A small image classifier, trained from scratch.
Model: 6.21M parameters, 24-pixel images, arch res2net, norm batchnorm, activation gelu, depths [2, 2, 2, 2], widths [96, 192, 384, 768].
Training: muon at rate 0.0082, 5000 steps, batches of 384.
Data: trained on small charts drawn from random numbers, 18.9 epochs.
Rows from block 5 of a small image classifier, named by matrix and row number. Each number is 200 + 30 x the weight over its row's rms, rounded and kept within 0 to 999. All counts start at 0.
After each channel's rows are labels from the 100 images, of 14848, where the channel reaches its highest value: "patch colour" is the nearest of a few named colours to the mean colour under the peak. Only what is clearly more common there than usual is listed. The data: small charts drawn from random numbers.
# c30: last pointwise conv (model.blocks.5.c3.0.weight, 384x384x1x1), inputs 90-119

c30.92,252,193,186,223,155,234,212,207,167,188,223,218,174,252,169,182,177,248,205,208,249,153,200,235,146,160,197,209,231,192
patch colour: black

c30.28,213,204,210,160,175,199,225,180,256,203,207,201,201,193,195,183,161,176,190,175,195,253,188,193,203,136,149,193,211,231
patch colour: pink

c30.16,202,170,196,188,202,181,163,171,197,180,282,130,114,204,242,241,195,183,199,222,184,208,215,200,205,166,134,141,183,234
patch colour: white

c30.286,241,183,260,194,200,214,197,164,239,244,264,193,196,170,228,186,162,221,206,219,210,258,176,226,184,184,154,244,165,183
patch colour: black

c30.237,214,183,201,196,191,195,168,136,250,196,168,208,199,199,191,198,238,177,249,119,214,214,258,243,217,225,233,209,241,220
patch colour: black

c30.187,215,188,222,130,188,183,249,192,161,156,225,230,219,214,248,188,155,194,271,249,167,237,225,195,185,164,183,213,204,230
patch colour: brown

c30.224,245,206,211,185,203,226,214,221,241,224,235,211,216,257,182,190,209,243,260,244,186,195,192,200,201,158,171,153,202,205
patch colour: black

c30.249,224,194,193,214,165,217,160,163,256,195,222,195,145,153,224,187,161,186,211,175,199,216,155,188,219,222,142,228,187,203
patch colour: white; black

c30.289,162,181,166,179,244,253,179,221,212,166,187,209,170,233,161,174,200,243,232,179,191,194,243,233,158,195,180,233,226,168
patch colour: brown

c30.248,195,185,205,187,207,189,177,205,189,183,224,166,211,162,131,206,227,214,166,188,211,249,200,204,201,265,220,241,246,251
patch colour: brown

c30.45,202,234,212,204,214,158,138,197,218,204,247,227,218,197,152,153,240,178,177,201,203,203,173,208,210,171,159,220,200,177
patch colour: brown

c30.88,207,216,155,221,189,195,201,214,240,271,168,194,195,208,232,171,214,176,196,165,209,168,225,198,191,200,142,160,175,181
patch colour: black

c30.305,193,201,197,229,238,205,174,227,145,247,175,163,163,137,160,174,143,184,204,198,169,174,200,279,209,270,251,183,194,201
patch colour: white

c30.229,216,204,224,237,204,225,195,171,216,211,164,189,239,241,184,233,170,126,206,189,215,247,198,209,213,235,176,214,194,212
patch colour: white

c30.329,248,184,204,175,156,175,169,223,202,250,187,215,172,219,216,147,170,219,207,168,244,251,242,173,219,172,156,264,190,235
patch colour: black

c30.134,151,175,213,174,191,204,190,209,178,222,237,196,218,195,163,199,181,200,208,253,221,209,185,217,192,179,121,219,203,187
patch colour: brown

c30.138,238,177,186,174,186,229,190,140,164,163,210,182,197,191,211,237,193,188,192,160,257,196,258,206,180,152,262,218,212,176
patch colour: brown

c30.158,143,210,232,210,191,199,173,136,214,237,207,231,142,187,198,162,146,180,160,198,209,184,178,180,142,198,135,210,200,153
patch colour: black

c30.0,203,186,190,229,209,196,287,164,200,173,207,189,213,175,199,202,193,192,150,188,209,204,252,245,198,242,198,216,226,226
patch colour: brown

c30.172,230,180,219,221,149,214,223,173,234,223,159,199,177,232,192,170,158,211,236,143,196,244,181,202,225,192,212,208,183,198
patch colour: black

c30.42,189,229,206,193,160,206,215,151,178,159,227,189,210,223,205,211,173,131,178,171,220,198,197,325,163,165,162,208,236,234
patch colour: brown

c30.1,176,211,185,212,173,175,213,236,244,179,206,222,199,186,197,200,179,239,191,206,169,186,229,248,207,188,124,225,235,188
patch colour: black

c30.21,197,197,165,230,214,190,188,177,281,189,181,227,214,158,229,177,133,196,198,205,168,211,214,195,221,180,210,149,211,206
patch colour: pink

c30.241,215,220,237,155,219,180,206,190,178,214,152,262,236,212,275,165,149,154,183,185,172,140,231,177,206,199,177,188,185,197
patch colour: brown